{"arch": "efficientnet", "model": "self-supervised image encoder", "dataset": "simulated telescope pictures of galaxies", "train_examples": 97500, "image_size": 48, "crop_scale_min": 0.3, "horizontal_flip": true, "color_jitter": 0.6, "method": "moco_v3", "norm": "batchnorm", "activation": "relu6", "channel_attention": "eca", "depths": [2, 5, 5], "kernel_size": 3, "stem": "single", "expansion": 6, "widths": [32, 56, 96], "projector_hidden": 1024, "projector_out": 256, "projector_hidden_layers": 1, "temperature": 0.1, "target_momentum": 0.996, "init": "kaiming_normal", "residual_init": "none", "optimizer": "adamw", "lr": 0.0026, "beta1": 0.9, "beta2": 0.99, "eps": 1e-08, "grad_clip": 1.0, "steps": 5500, "batch_size": 128, "epochs": 7.2, "lr_schedule": "cosine", "final_lr_fraction": 0, "warmup_steps": 160, "weight_decay": 0.3}
Rows from block 3, named by matrix and row number. Rows with one number belong to one channel. Each number is 128 + 24 x the weight over its row's rms, rounded and kept within 0 to 255. All counts start at 0. Numbers have three digits each. After the name is the row's rms in percent of the matrix's.
# convs0: expand pointwise conv (model.blocks.3.convs.0.weight, 336x56x1x1), inputs 0-55
# convs1: depthwise 3x3 conv (model.blocks.3.convs.1.weight, 336x1x3x3), a 3x3 kernel
# convs2: project pointwise conv (model.blocks.3.convs.2.weight, 56x336x1x1, transposed), outputs 0-55
convs0.232 099:128203145120145159156148127155152151138156109132134123103165093102118114099133167149124174133152150113153115087182122126131122124110129129163133148129134085139122118152
convs0.233 097:108142150073132113120133146139102157101107159156116111144137145112135117110122119180086170155154138097157135105149181155145112143147129069113108159129114113135128133139
convs0.234 102:110140108115127168175129129131086142156171079138128095146128101126102130111130153125128164154121089125099081131143088141119115101127158169111101144142120123080135116109
convs0.235 097:153142077162108141137124159164129168090130166095125159114130130139107127108118124121134119101149086150147145100133104134099128179091138133127126108168092140127175116150
convs0.236 094:129152157105151140118140151125149150072121158099145109134122143100135117149152110147117120173149144145174152147131193170152143106117089125158116146127138129153134107169
convs0.237 101:082129088138141154120105090133137137139150087126129125123113153149151114125120110074157148174129111132126129137133086139096208113124122107109127106139123090137135158109
convs0.238 090:136122085149101118137155126159102166107147142142125144103154096112131115059145147114110129092111080124131128087132124095118118141109112147136134115137065153119165110143
convs0.239 104:124135148105108127143177178157122115125141114147121128140122047125120101092138188125112154088132130143113116127158165122110121113113108136155130153168133146105144105136
convs0.240 102:119109158130104151125092124112116085148153100175132118165145145117121131139116089155133142130119144094072125109135135116156086135163151089125114133082121137114089132083
convs0.241 100:109121145103145112115124154140113130084107134141118127117115153119138094133116097135061163122134113117144143100153138170166139123132099091172130154103073123143112131179
convs0.242 106:157111084121106135114127120106140122094109141097151141105126098123147172138093126129158126127120128122110142136056142145134101140152119153120129056104179138123147100124
convs0.243 098:113130157092149137139130144135096055111105094113134135158161129109123069124148120122082143143155127125129112123155126163147112140108118099137119152114107066129122151111
convs0.244 098:145157129089130138133102154130137146117131172133117138109115114133137089119144095112108089172151131164151121146155178165115178181132087128133129147169136119115127125154
convs0.245 096:066108165104161130140130139133131093142157107145116119187097119148130113144123117141103131165120152141132128148110112112103118119132112137070103172124156115126089170112
convs0.246 100:169128141165105112088149119124155137111123129112153170111096137128175135136121125113118094090119116133124137166119124141141170090136103104159179105132147182164129144123
convs0.247 099:161144115100129139143140124118115148118157133105133138093112105174114147105150111124126149122131123083131146166133125150149177143132073100155117148175085076114160126138
convs0.248 103:106168127096148108121135124129134139103119138138122137106127142127135102079139123108074112107153161132147152127143194163138153125112120102187127160145131120179132119162
convs0.249 102:089105158139124127143116129079137105164156074152114122154105145159109155136132109136142157146107105118105105125122091108129127105142122140077112146105142118097084169094
convs0.250 102:141151143109110119147124148144119130111100155128080125154154126138099047130152126125115095099156086138135139116164131124121128146084121087136112116181101108126143114102
convs0.251 099:113170133095169133135117148152117143126118135120111105121123173088138111124140097077099123123155153165161129155134118179108162131107144081162134145149134099153144137154
convs0.252 101:117137121150166141164128148159160180163168173105129109112088153150107125132127138101131112146177149171152134146129120120113153161126150125124102092154143155133142121154
convs0.253 107:157115134105105125117093118117109135131108124192122117140133144122110142138115133146130153142135140046110107125128106152162140138153142080154114129106115096088075149109
convs0.254 098:088154138122118143146142161139113120122132101113118105137146136102105112142141144195114084150142103128149101075155163154118102143093143148134083155151154145111125095110
convs0.255 098:137187188144113136124129176135150140146179105087129096140097172129112135141128144168106128153139131130143141153114117143158125110086149091138131122166124135137115109145
convs0.256 100:139152134175106124165126165160133154142165091118113112137098151109107134106155170143132165098157089137118123134169085117143125127131147154127107088154111168101142117128
convs0.257 096:109133150134137118160121177173164132119116168118098114129115134152091156144135128198136131137191126117162144121135128118115106148112149143114118129171154169120124123151
convs0.258 108:145117139039135125087115127109151102122114122156109129135129106121129118133129120149118103135119167123116105126122179163124116112139107134174144163099191100138124127107
convs0.259 097:113119135153135132130122112100153113107134136109130141086101126178128136166102063141129092141116166127131147159089147111110180129109122125092160108104171144118119158111
convs0.260 106:122104148091141142133088126112096124106083124142088128135137096145123126145126115155129117173127139107123106111135153154116076170139143126128066145120149078089126149101
convs0.261 095:109108134116108089116124102104126123138106102137166123135062156158151181134075096111123156113113117122126166137079137130149143114180140112104153110136122123120110134124
convs0.262 096:136154123106116164134129129134125129125112166098129131117161118085146093115121134123113117160148123176148123097181185197128126143127097143132090135121129111150157152109
convs0.263 091:114141111151123124145158173137112147118113132147103125154166154117112073103173170152104153119133082119138110083156124152130093166110119118114088164135104123128136108129
convs0.264 100:100114071118108156107144093114149087146134094142107120120134155118164099140137119096130105146113121131112104135137128147090187125119079123116141145104114081159127167123
convs0.265 088:105135090156136135150127136147156146126132146113105082149147142134090138166138144141151104184195122109136127131117123129102104170123158107090083096142143129123105114140
convs0.266 104:124135109119127120145136146127124145140099143135093127134142144141075131175132129183167102142153134121136108104114155145099107141118182153113070149146158114083121095112
convs0.267 099:126120116136129148182121151147118164138123158127077114143159126153099111127131121110131152104170079100136128075173139127123104181112137145127108115146109101112168141126
convs0.268 109:122115124146089108138088121107142097120125121115133131140129147159147167205128106139161094138121110109126139126078097116123115115132191139126121103118159153119088121097
convs0.269 104:155140151134126139109139155165140175088129114098115147073134101060122106106136163127122125120140130152136161106161151130128108134135129122164143112137138149116150095183
convs0.270 094:117120107116115167155109143090080158132128127148118111160152127135092101123111117122161131145139088088117094063165107148151124144159149115127099116126107120103149131089
convs0.271 102:127098115168102108118079110124133109126085100127168161135167154127143171172087134122146141094121127115114133140104128091156115131135181119111125092126137162144106120125
convs0.272 100:128132140159096158145126142117098179109114161086109129114161110133109104117141133098149098133108099116114120103152075118121119140099104165116113106179124127086151092145
convs0.273 098:137113155153139104146168138111147093161173134157139125140098116130154116122118139083093155107115137120136115155139112087142140132109055124126164151111107132176145145146
convs0.274 097:117119119184101131109137112112184101142136125141155139145120134156143166177127108090159133136099128149113134108092100095111140119134136165112173101087122157143127154115
convs0.275 108:084141124104215131151120149132137104145150142167091106148142116133129114122135105141116164129152150157156161110141166127107150141113140108101143153127133154157154166119
convs0.276 100:104126124125175105114173139149176138093141152119142143133116139127137131150142144137118072158120116173174129105112162141101136128120143169117105147114150160120092081147
convs0.277 101:077135133101169139169118137157106126140147120170111058128129120150141124094114115137104159181148157131132124108135139125130114148141094133089110166109141127165132141150
convs0.278 097:162147142063122135122127128103140137109095144136142170093078094160111139133129115132130117104117124116128133134135179160169114117124125111170122145183125099105103102116
convs0.279 096:158133129148090110136168136118122134109101150085156160124125137134132136109132136090118105120085101138121132123126073125116129102119126181140151115115054128143156084145
convs0.280 099:177160105146132105111148141141158156116179173099130157108107123153125116123116138150127087121132109137177121089130152113118150132138086147130166095162133113152156150142
convs0.281 097:117121085165102170140125131149114130148157089115073121139143122137120112116134155099142140090139082133104113117126067118120141137101122127109131084148088128132164167126
convs0.282 098:141100140131120089093130122131117097060079163113136169081136141118160127126092133144136121101111105134144136180120143149128091126137095126134164147122091123131112109136
convs0.283 102:123149109146095137165168150125140118131134124143096105130137094143126114149145193134116138117109098125137124137128100123093127157065112193119083108134107160139146118119
convs0.284 102:149144122118083148122131131117143141110143131125147134126153077080131142118122162140166069148153152138112094091127176145100118169115109158147135134105167160136128103127
convs0.285 098:114112136128145108104135089105147127134101120117161110088129127155136154169093121140158116186105155104123121169116147133146106112153139140095118137115206126147104148127
convs0.286 109:140121114106092155137099130112110101164114116171155115150135103126115155150117122100173138134153111091097099105095079113124124150128138132134124069137130085099100145099
convs0.287 087:139134089159098093143130139138137149121124152143084113117156132121097148138132155154148114161147135130142099103133147122101076171118186165126087110152123153128164108143
convs0.288 093:112130137136104122129170080148162085156122103118128149132138139115130110130162138109105144129075140146100064105130113103091150112136104145114144117079110145169156134140
convs0.289 101:142152131132146138141153139173124120113136119132123154124157108101149084111153159129105090137141095201144106121167163121113146081121105140154148133092149123150150101108
convs0.290 091:134159139095144112145146160130118142087103161103122120128119130138141062099146104129085106121123118149162148133173159180117111135131113113158103148163143116123109083126
convs0.291 099:096139096146151162172112150149139143133186130105087084148112117154090145132159135123153145150154122105151142083127111102091116140111148096114096116140122119109147126157
convs0.292 104:095181154142127140162120190141123117120147117130104107124122133146099145136179158161118143138188119115161127113130135116133109144079152113161110134167111140110119107144
convs0.293 101:092140130123113115075122126129152190104137148100140134093111147132149155140132082125117120128122114121171179119108166141134141105158128087160152145158132156126120092146
convs0.294 099:122134087122116125123144139136129110109104174135103133132155117134147098144147160089154094126123118138098137111128145140070134170096087176133126138120105161141188144154
convs0.295 098:128151151109105136163142164165127127133125122113121140117122042114116109095143137096116161103149115150132138153151139149126113099104113130146141115176081141118168103153
convs0.296 094:140121112127093119138156098139144141145136124129176161108166087118140126114108174130130168083095093123117113099133102122154110077154141125126167140111113143169153097121
convs0.297 098:145148113103094089138113099125119116105133106102144173137154078129126105118138159101159147146099086110108114068153117133127144075138125127158113127133122105123153091101
convs0.298 093:114116145103103155140117136111117078108110142160092130167118123110108099167159134132111069154121114136126099137133150151084138151068139152139134141155115121089121132098
convs0.299 101:140118138169069136119132132114145124124127154142088127144091150146103129143134118137128083109152043146112125113112091129112148136121127131120128116144129106098107121064
convs0.300 102:134142107202105123151162132145144135151168110135166124112161121144120133123128157134114158099111098119135111113136124096149121094154163176123134124135124162135153066125
convs0.301 095:155093125171126107127152124119127096125113138147136135128122108177169145143103125121147140137102138108142144141076110091078106162160079148086145109100143144121113163132
convs0.302 092:109142121100145147146134170134106151132129119127089121162126149142113092126146132100045159166111112134135100155173109150132132133089125107107113135132077108127120155125
convs0.303 097:143150138129138171122134110145150114149120121091156135136116148093171122154115176076094132143114140140141119159151117127142167112102094140132177129107077140171132138153
convs0.304 100:134121150125157091072099139128129162123117144141148144107103137127141161106097100138168111119132150109142164100115109117153086080179151114133118102138174131129117092131
convs0.305 093:114125124103163099079104113144159139115099136099146147099130106109158169153111120128157100161115152154135148148116152120101104130165136147103160121109199141118106128133
convs0.306 094:098112131073163114151105135139073139117101127149110106133160120096108096075112104121116154126150139140107117107140173147122111146129114097124106183125130094124152108146
convs0.307 108:111100123151115141128145131128163110179160100109168128141111144155131186140124147073144127174124115146093116140103093112120149112119138110112169099139086139155115130113
convs0.308 105:124120111122088130137112109103136138168166100162113103132112074112154146091131109138153160099085111128068105115132116086133161091138120166113125118123145128117149151129
convs0.309 090:101133071121118157122139082101146101147122084135130125135161114122140117125104128083137108143120152132101071095119132122096162148134109166121140128074132097138132164111
convs0.310 104:090166152132137134151146208123127133152160123113122116147096141113119142131129136183122149116156132123156162151122157135143109119096140152123110138177141175130121109162
convs0.311 102:099104131161121127115107126085122106160152108126106111147101188168135133178126098100145138161124103102129137117106100108144136107127129123078128107123139117092106173100
convs0.312 099:081150108128155164136106102144107148120128093102147108107120117108158176149133160079159139153129168157138160148119134127116150131100123153114152108159128163145153124170
convs0.313 100:140103096108174124113089112127146166107110159108122116125134176134122139152107074117130111162168152156159144136131166180133168126132149093148136126125150100135137132137
convs0.314 100:144155125160123163173159126138130147148175109109122112146130095112114140128159197113133143126123107130101136146150080104120153124099122153150132117137136199117140131150
convs0.315 104:148137148136112119080140120117137115115134144118156173093089142158179141126095103105128135109126116146135176184126125140151154136120112122157192132143115117163105141140
convs0.316 098:146093136114161144115108072157112095140106089111148154137142118098184130125101150106122144125092144117126095102149119093131145104121109097127166149086110102152149118125
convs0.317 102:123144149130156158170133142156125145159161120158116109132135095118134092082145153122134171123182140143136125125141129097131142186137097138141144153134116153159167155165
convs0.318 093:124128082123111154137088129119141165116123178106105132123130151167118125165111101106119081156183131166157153145120103143108136138109156110113122094160118114089137138108
convs0.319 094:135130119115115141132127106120095121156118043142127148168153140086123129127132162112128175117123121125117080104151127168184133092134127114148132140108093119143101124109
convs0.320 099:093130101113133138129143132125170106161143117128111116125104107159115112145118138133144086148116154146125126132121139063072146105149133178090128166127164183135130116111
convs0.321 095:181119111138080146129115104094134125155146134166142134108122047118127132113130163099149124133105141089077087143133114132150117133116118131140169096122153129127114129112
convs0.322 099:120148164176116116139152166096174155128170143133111113134102140176106129139131113152104138096141071113140155128123131165127136150123140099108105146165088123140128103147
convs0.323 095:131102128150128117126120146100110131089129191144088129139095146154118105108130075108119095081135096169125157120119121155122143140102108119104136103160132128086130166100
convs0.324 098:142107127112087124108126103117099131122115115118178139124126159098162124136065127131147152120107116104113128131115095157186114128192165100128125115103117110115086126125
convs1.232 086:077121124116150126096103146
convs1.233 094:138133131138125074128112086
convs1.234 097:165109129148116081140105130
convs1.235 090:153132113097099166107114150
convs1.236 078:134157131167114111155104097
convs1.237 094:152130145133159107093088119
convs1.238 101:168109101087114148136140134
convs1.239 100:090139134088136134151101103
convs1.240 096:137130111125143073094107128
convs1.241 092:129140164140110096086117148
convs1.242 101:132156134114068107133119131
convs1.243 138:126124137142198130132126132
convs1.244 095:114108154103113171099129146
convs1.245 095:139151137131189151134136139
convs1.246 117:126142101147120072112124106
convs1.247 088:128127124109181166140127109
convs1.248 109:144124098147092115153103097
convs1.249 089:112131105117166126110081112
convs1.250 096:146099112154080146136134145
convs1.251 090:114103116085127098124100102
convs1.252 121:089119101134145081118140119
convs1.253 156:126124135132191142117148109
convs1.254 101:147162137123107119125088166
convs1.255 097:129121082094143136132088130
convs1.256 103:095073132141141109126137110
convs1.257 108:129114126139148134133192146
convs1.258 084:140092130124096176119109130
convs1.259 100:177117108141154103147139110
convs1.260 069:121121127153070140145103131
convs1.261 095:133111121122085092129089116
convs1.262 098:166134102147121134129175148
convs1.263 088:114147099126174132142154156
convs1.264 088:154164149123115138131078127
convs1.265 115:137135138138196130134138133
convs1.266 110:132163095114110116171112124
convs1.267 085:123092125153136142101170150
convs1.268 120:096155172134119111104107122
convs1.269 085:123147122135092086126106094
convs1.270 096:117116115117173139104167109
convs1.271 101:121111153078155156139131123
convs1.272 102:137083149149144132110113090
convs1.273 093:121095117090158094137109122
convs1.274 101:077109100135100125138148138
convs1.275 084:128148133099082098134154141
convs1.276 074:143176164142097135124116123
convs1.277 109:095135085110137115144099153
convs1.278 088:121126136117166098147088152
convs1.279 076:116129143073118153097138137
convs1.280 118:112131151101168146145092115
convs1.281 103:090115107141096137134144089
convs1.282 083:140153151130172125134171122
convs1.283 082:157152154115116128091122090
convs1.284 086:150151149151109148154156159
convs1.285 107:139155135107136169149161152
convs1.286 099:129143138141065118117149125
convs1.287 092:139123143149169150151169131
convs1.288 082:123148149129157095172131108
convs1.289 103:123106157135136133159132180
convs1.290 095:153129124122126175135172112
convs1.291 100:132132114167114107087143158
convs1.292 082:125105125123090133159171146
convs1.293 118:120171131115089094132109120
convs1.294 095:106143171096119128100100128
convs1.295 096:114099115086149142092146131
convs1.296 107:148140136106152084157142104
convs1.297 109:126141107130158096168104107
convs1.298 113:163110122159119093162119118
convs1.299 090:147163123149134081140153120
convs1.300 097:114098142159103168154125129
convs1.301 094:121157107133156165156103110
convs1.302 097:164122144105155143160139158
convs1.303 096:171089117127135118099115152
convs1.304 095:125095099117131113143157171
convs1.305 083:158115098169098143118129146
convs1.306 105:128131105131162071111128125
convs1.307 115:149124161105141113112099088
convs1.308 092:109167130094146145122151098
convs1.309 088:153125165152157169131120129
convs1.310 098:132097078113150140116105113
convs1.311 081:122118095090145098108099117
convs1.312 087:136103129101171096137100126
convs1.313 084:153154147098105158115148102
convs1.314 111:115090085121130164136144138
convs1.315 114:131153111133164135141172100
convs1.316 090:099157136170103100122123142
convs1.317 082:113108122099091095122096140
convs1.318 114:119159152127158171122104139
convs1.319 092:112090089125129121105100104
convs1.320 116:112120106107173137125101095
convs1.321 102:117092127110118130079100116
convs1.322 093:148116115103140131159076125
convs1.323 096:098158165115124153147130158
convs1.324 098:145123149178116106096136114
convs2.232 073:138136152097130132142131143113102133187097149148149132101141092107130154118121124144084122128129150078143136105128173119157095168112134123176095099173106135141153111116
convs2.233 102:123163157182125120145122138074108122118165091136163121119145127140150167176128150118119058149110117080095125138117103134143109142113110151131110143124143122118128143101
convs2.234 083:163118141133130096124110149125142129150129151137135167090126150152118093071103082127160165117119137167156123119121152107142148162136157136178145104160102131111129083134
convs2.235 086:131091112154115105132114098155087150124138143149132131126133127156136135122109175137143127076155097114141128085149142119138112092158169119155113136091112164090130069135
convs2.236 089:122148111135164126145140107091136133149128096144156090114123139084128128174156133104117126150114127113135138131136119113113137158105060122086117120109185135116147190115
convs2.237 087:082113146143173159141128127149110166153111198103114130117112122163150118116116120111152120114117113121140129100134168119075142128149159143097164083137140137160119142139
convs2.238 085:088103097152144154086123112162110143115148171117136121143130164160106104106112118102150071109118116128142084097119153107104139118140164091110135082136105105124122112127
convs2.239 103:126131149148135116174133138118069128136116128144153124110140124155107155134115114119134124106109121066174110117126209096123108148142169120119106126109108138116166137104
convs2.240 068:123118157167086122133119134080157140086127110129133101153094129146156148150137107129160111162117139153102154094132067111143084133119119138125149100096101098122113153115
convs2.241 090:121144128170155138143115136120162156162158117120161057125100117098114145179132131111100129130123122096140149152122127082119125148130099130089107126126177153126146163121
convs2.242 103:092092118116156118138125126159136124112107169132081122163125147153116094116146116153090154080140126143141125099136166101101117114135145105112178149139097092152146097149
convs2.243 120:118091134109121108081140099121102096102116103127097121174107169146136087153117118141135138145115089123131120110133121140135092107142145094085124169113119080095092128108
convs2.244 112:170159115088169132133119130128133120141124102115104089117163165078104094149146103148070116134129149139132140138153139146153109146082123096106096155155131124100131143140
convs2.245 098:092120120121133132137138128093117134119136159119107095169120150163118138148121102159133145130148085096108077118110131122137105097166151130092128113084151095096103158077
convs2.246 146:113103137171140098144136115118136132116149130131113133153095128133118131146108118121182103132131100117137114082120132085110131180161154125053169102106141114156109141106
convs2.247 089:112126125119145159113131092096111102114118117119126107135117188113091105140084079143108133145145105110124118125128122176153080106118129090100119123108133086095112173139
convs2.248 106:119121142136137126154121120097068157148139095163126119137154137137119139098099115117150132106109080094110081132128135111138104126144146118076081148109134120084136146077
convs2.249 114:151125108120115124105126112082139130117141132154123140144086142117143120153140110077171118186126106142111106120119101138127141182107084114138162104115114082138082145109
convs2.250 086:167090131112141138120112072157135165138140171119136119093115109152156121110112138111154127107114152155077163105119101099103163144134118141120110089092145144126125091151
convs2.251 133:106094131136101101100144111140105144103114130104151170131161133112166148103079111117165073098106093117106105142107122155138090121176164140120120150128127119131114105120
convs2.252 072:083116132139162137145096141120110109140129115149106114137115113078151155185124167140131131139148150143110119153116105140127136103138181135074125161155183147141121151147
convs2.253 111:185111089120113153127117126097074065155128116150105116144135117126094126160143112130138142149160101093146103115120136122150123154112128124171148127105070118114121141118
convs2.254 090:153108108103103092112091091145162152142153106133170155097153114124172111140122088127119116107126120118058139152136114104143119152162139118175114129100124141118122103122
convs2.255 105:095123168126174131103145104172133172121118112149149144124159130107129119108088139122115122080137115149087121153108140137141099114162169103145112162085127147161126128159
convs2.256 091:110107116144125173113116114142090104059115163125119142132140150142097113159109145107123087115160103146095103126102155167111114143145167118115153101136152104157140117154
convs2.257 086:119116096111158153136105126175117117088107129084072086151134131129130086113156140154138133132136132145161122088148145132103133110103144133094132120186158113093142119133
convs2.258 122:140141144152175122149088119149133120149135111170111141143140114117126097117151154097166190084113116130139150116153146086131145128125133072101102159120126158122147139098
convs2.259 084:164143087147132122121116114099121143133121119110137141097142118095083139130107138186121116124129110129110125141090084152138114135124154138111050114132167172105114132095
convs2.260 101:095124147139127152159150129148130139122140161139111137163108109194107098092175154116084160112106111152139126121155074099134148093111131137116132146142111147103132107105
convs2.261 096:145135098105111155128153117154152130084139125116098123142137117146108104096195149148119119132166154156132147063180123106126125135091128154116127119163098137128113104141
convs2.262 081:149158151088135169094142086133147130162137080152139108139137120108143141142128142099116170156122137121077120143152100127172147131100102081095129120131121128134105169125
convs2.263 101:133110142107130112109144083154136098081129117122065103163115136129097084136151135152102126157158116135129151079155119133125097127094154112115126139133105093102088114118
convs2.264 118:133118136140129107092159139137137123080128121116091110138139165149105056093135110174067112113149106143115143114166145107120076149121149130112141140136113130130127102125
convs2.265 101:100135148130137113133111168145130077139154097102088107171105135131136122147159099153105132137108141138162103123133142094066130144084140159127156127177160118130128118128
convs2.266 093:130118159097112112081132139125134137135124172123123129129119128145162075091120074083127094143119121154108091159134102120154131126138132089153139120146127102129070107098
convs2.267 097:153098093089156145124135063150154132106131117124085093131133101122133102130165154145146143128150144141096154079159136116129122129128130145071083133127116127114098114141
convs2.268 077:117134137115181130141110126139146081134099108155113135157072137085139125115121114130113143139125161182122120126124146150088142110123122124122148173129173149146123124193
convs2.269 109:109141137152158119197118130111123135177153107158121112162125100103115167153129132137143138122143132111119130144104130100104143164126138134090116161092167156117145165081
convs2.270 089:168086086106106119130141105087091085100110107132141123104140131109126139123118109128122142118114101100099146094142108146162094114110102129119084106132123107073132145086
convs2.271 083:125146137124115080120092124127106123104092102127117133135163158109134125136095124069134126146086112127144083174124112163153116107148121115149072165117134143086136110122
convs2.272 088:098134129157087197127114096145127100148149118117124161143160157145137133142140167122160124124117126163109081146107094154116155110118122130134157140127098108168099163141
convs2.273 084:145135158137134130113106126165077085137101105148166142140160108130113119110136122136098110106118148078158149163094153128150061157122114117137124149140121135141157132166
convs2.274 103:136138171124108085114117155130151121166146098166147125139147142118115104117144124199082119086132177116132146149142139096162104131141124104169143155123111127125151107129
convs2.275 114:132163114071143142128131108176147130168122130169122120134147073111124110098162145118116163112175156150113094119146171105123156124137150112119135135140160132142110145161
convs2.276 074:128107131156094111131116105087183114137138080117149139129111137139142135161129043122069124119152100122106156127133115106134107138152094125122142143103146107145124115115
convs2.277 079:136136135123140160134144137145092141173109163154153161092098155151120118114122132108146168132108146111132130124111124144118146103119116099170159133136084134160143175195
convs2.278 100:142135128116143130106151151124148100088091102113117148131145147142120102110154158161068125091129175158158121146167153160135141091100106108091136141134128163144143141152
convs2.279 077:103084125160119090138139122125099102115140129140132106137112134167117133190137136112140105123134111099128104078133159084114141097155141141115107064100130120115112104094
convs2.280 089:136119122130136123144171131125131116130121128139122133114103098151121139145148089079111131118150102117171164090152188075081111129115101154098145116151114120166165120126
convs2.281 086:150153122093097128134139114103136073083125108104146124132129128137154117169146112142128123158121145121108053121118137145123144108124099116114173120139133067136107168113
convs2.282 119:152110123086129093114162124122140146135107184107150142096117071142147133128112131118135135156161120145123143091136158096134114159123081175130130104114170133141169109119
convs2.283 135:096106134151064153133078119143106105144148121120126136144169129170110133084123107138114108109138127122130109136142126111144080118124162119161144127156093120133094078092
convs2.284 061:113134124082138089095111086175149126143135137158137120088120111128143118148145121129150155099133137140133136096121185064096165150144130116108155089154129130150112125123
convs2.285 113:101176170117159101151108148143160131158139128133127163099146093102112116129144154151115106100125160157093127138134161111107166101119123146124114152115178156128175111136
convs2.286 119:143137142127115091115139157157147131140097156128149128096129081166138112081147114145115109102135158159150142126149173099119129162127141165113167113148144139169156081139
convs2.287 094:116103129137121150124097128140094104098123101087088100137164131156130107109129111174126115090141106147150140124123148138121115071115174120125125129175163136072131119103
convs2.288 109:119112148071150133117139132133109111108073159098102110152146143139139078107152132127089105131090126145136121072175158141151104097111125127103122145126132106107134097128
convs2.289 083:151132141087133135056145114137151206128105132115154105112114140135074112110137103128129156162135086132092146126153119115142138137107078132127122103134123127110130127135
convs2.290 095:183144106086124142100170097109125138127128087102141128113130150099112127121141092114116099158151111140105138117163091143172117111080077128118118101148136128097146134146
convs2.291 110:123119118074082100089132165144127116109095128121125141131160157166141089124145117113098109117098133131110125145168185141126115096121160107152107158118107114133098105096
convs2.292 110:124070075107132141107112081164128128094128157136101117125145122171149083109134138134156130098134155144100120082134134109088136131135160123108120092145140123110108099150
convs2.293 103:121105075143168113156134118111111085144135104136111121148128075136114150153120128128140116144136135107139141117101143096087147184139153150080135142112190136128134140104
convs2.294 092:139122124155133123154091161104145094147104068128142087131164139119109133142139099150078143102134128112125176160134145103152082163108145101117119158157114133150126138114
convs2.295 079:104125091152149142140141125133081145109136130123132105111151120152119189141111134136164133132141157085140148119114145113124112195155157129091142095134109137174161129163
convs2.296 074:129110147105198114134122136128149133139067160085100109146118135115110088103114103132121125131103089159160138109133091130145114149126090112094132139139145137161151098107
convs2.297 072:148110166122100165095153152108141147147132142166118170135104150121116124114122126108114124128136099151145151112152078104139128143113061101106177118135129140132127143071
convs2.298 124:167117151090092106134092116109129106144155121140128111119123104139173103110138113100138136162086136128092150138145105125140161123084104105173108116142138127083096115084
convs2.299 060:121091144117138108141097121104148091164140134155154145111149111146108124145112106083179173134122151146101110160103130111148178117137142097136136109081150135093136109099
convs2.300 080:121093133156125180110064111116147135137126117146129128088163097107094142160132138141119094110163109140086167156129092121144123154132120157134117122103142111103085122109
convs2.301 057:111151122104119114133125130108113140110087170113114143169107116115135162179114134098118138174143096115094129138102127159136115128119145090112122151089178101104113174099
convs2.302 073:141122122127174132071147140139102129108090092082122108148144134108123127116140114162133110120102155127170162146151125149162112121108130135066104100141151162094116107120
convs2.303 079:093163128183130180130149157134094139147129148131133113100158124168105116141129123136128084098118116132119151147141163149146148136113146078143122125145108180134098159095
convs2.304 093:117110126101138136126127166129077154161104157121096105152113113137109093105115110135135132134124077147127083098147148136140084194144138123124156148150128089152149108114
convs2.305 082:100149164129156104143150125109134153122093165132121118125128119140149140137125146089142171180116097117130138102138080108138131153148081133108091144074158137111168146124
convs2.306 114:114157154163074152135125139120093090119160161087138138095152143174145164140128125082110092152132126113136143173111115166147133125123122144174111131145116132155122138131
convs2.307 103:084099101109138151135128104145127132114118155137114156156111132152135103136139123128158184107174164152124102099148163111101183099141165113120182122115110126130114136145
convs2.308 092:135096086118135146151091104118095159127142123145114153123112117083137159116124149097176161120129134154133105133127102119110166115107160108081095114143137165105125153081
convs2.309 072:166074121088145109113140100151115158121114151104125111115117096149123087114121099142124121133110093082114131065130158108122113105164142170133113099151128127102138103130
convs2.310 094:119125138147145127128142099169091132099138128147132150132168106132130123143096145106134139106160112112106118100111193152115101092194166099118110141089124130152151132153
convs2.311 089:097118169111111131122072094097128091107128126159106149168104149161119115138132120126135175151165129150104110121137109129142160113126111104153136169105098101138080149121
convs2.312 110:106137159148170158139152142148108138145119180116148121101103104165127158136151137090125108141106158079150140135119153120129122150146121144125135127145146146154189106182
convs2.313 097:152168084114177125124113099094132119127133104126146091097123135096140129126130125171109132177117141101095122139106093130141121136118124110119091119122191150112178150136
convs2.314 110:081074176142105153115125103124089135118129108164117093175138149135091102119123117134105102137128107102119131135131100113128089139116154108109157138127092108113075114116
convs2.315 089:111129144122115123100106121139156166135113146100200163082139119140113162141075109129172130113123136123113146134095116116138138132138117146148147085102160153164166138130
convs2.316 101:160128166138119103087151117130120130086086113114139166116145177147164080112123102131112097125100097125110173146161144152156112092120135100136113129115120150118115137161
convs2.317 109:114133118144115099161114124153152140149155140146127160112120083138117137124140151162161154105138162120153132118082155106081174135141147147140143109136124180164156122175
convs2.318 090:141120113147134139135135101140119128129118135083146083104119130120107137120103077184094128143119118105118128096111120128149074109114143145109099072141161134085167099141
convs2.319 087:141137081163121144153135125126112157110146131126156147109120142079133153122108093130163098128156122100170119089109176118141119158144148117140148067130129140147170158128
convs2.320 123:141128141172149137147147139128144140153152132151117136144098111154154164137161165108141118115122145127163182144127136085102135169119098152099165139141140139196151135143
convs2.321 081:080142127174114152134127169145130154128142106133154118128142137145119143156144126143187111157114158136130094111149180135091122182108157134120135077147114103130132142107
convs2.322 064:140108163142168094115158103121133148100109145117148141106125127098140141107121100169121114096139111095110198156125149137143126159141140147157125137075098160150139156148
convs2.323 084:166109103123174094115145122133175113146135130101119085145112150102129123126135094158088125143137156145111111113145123102161102132113119135085095140155156156079123085123
convs2.324 077:134134127129159150121163168114103128129110108112088121153073143117167125121122129169126153145140068109165136137117145142160115145102114126148184134161122126169131161145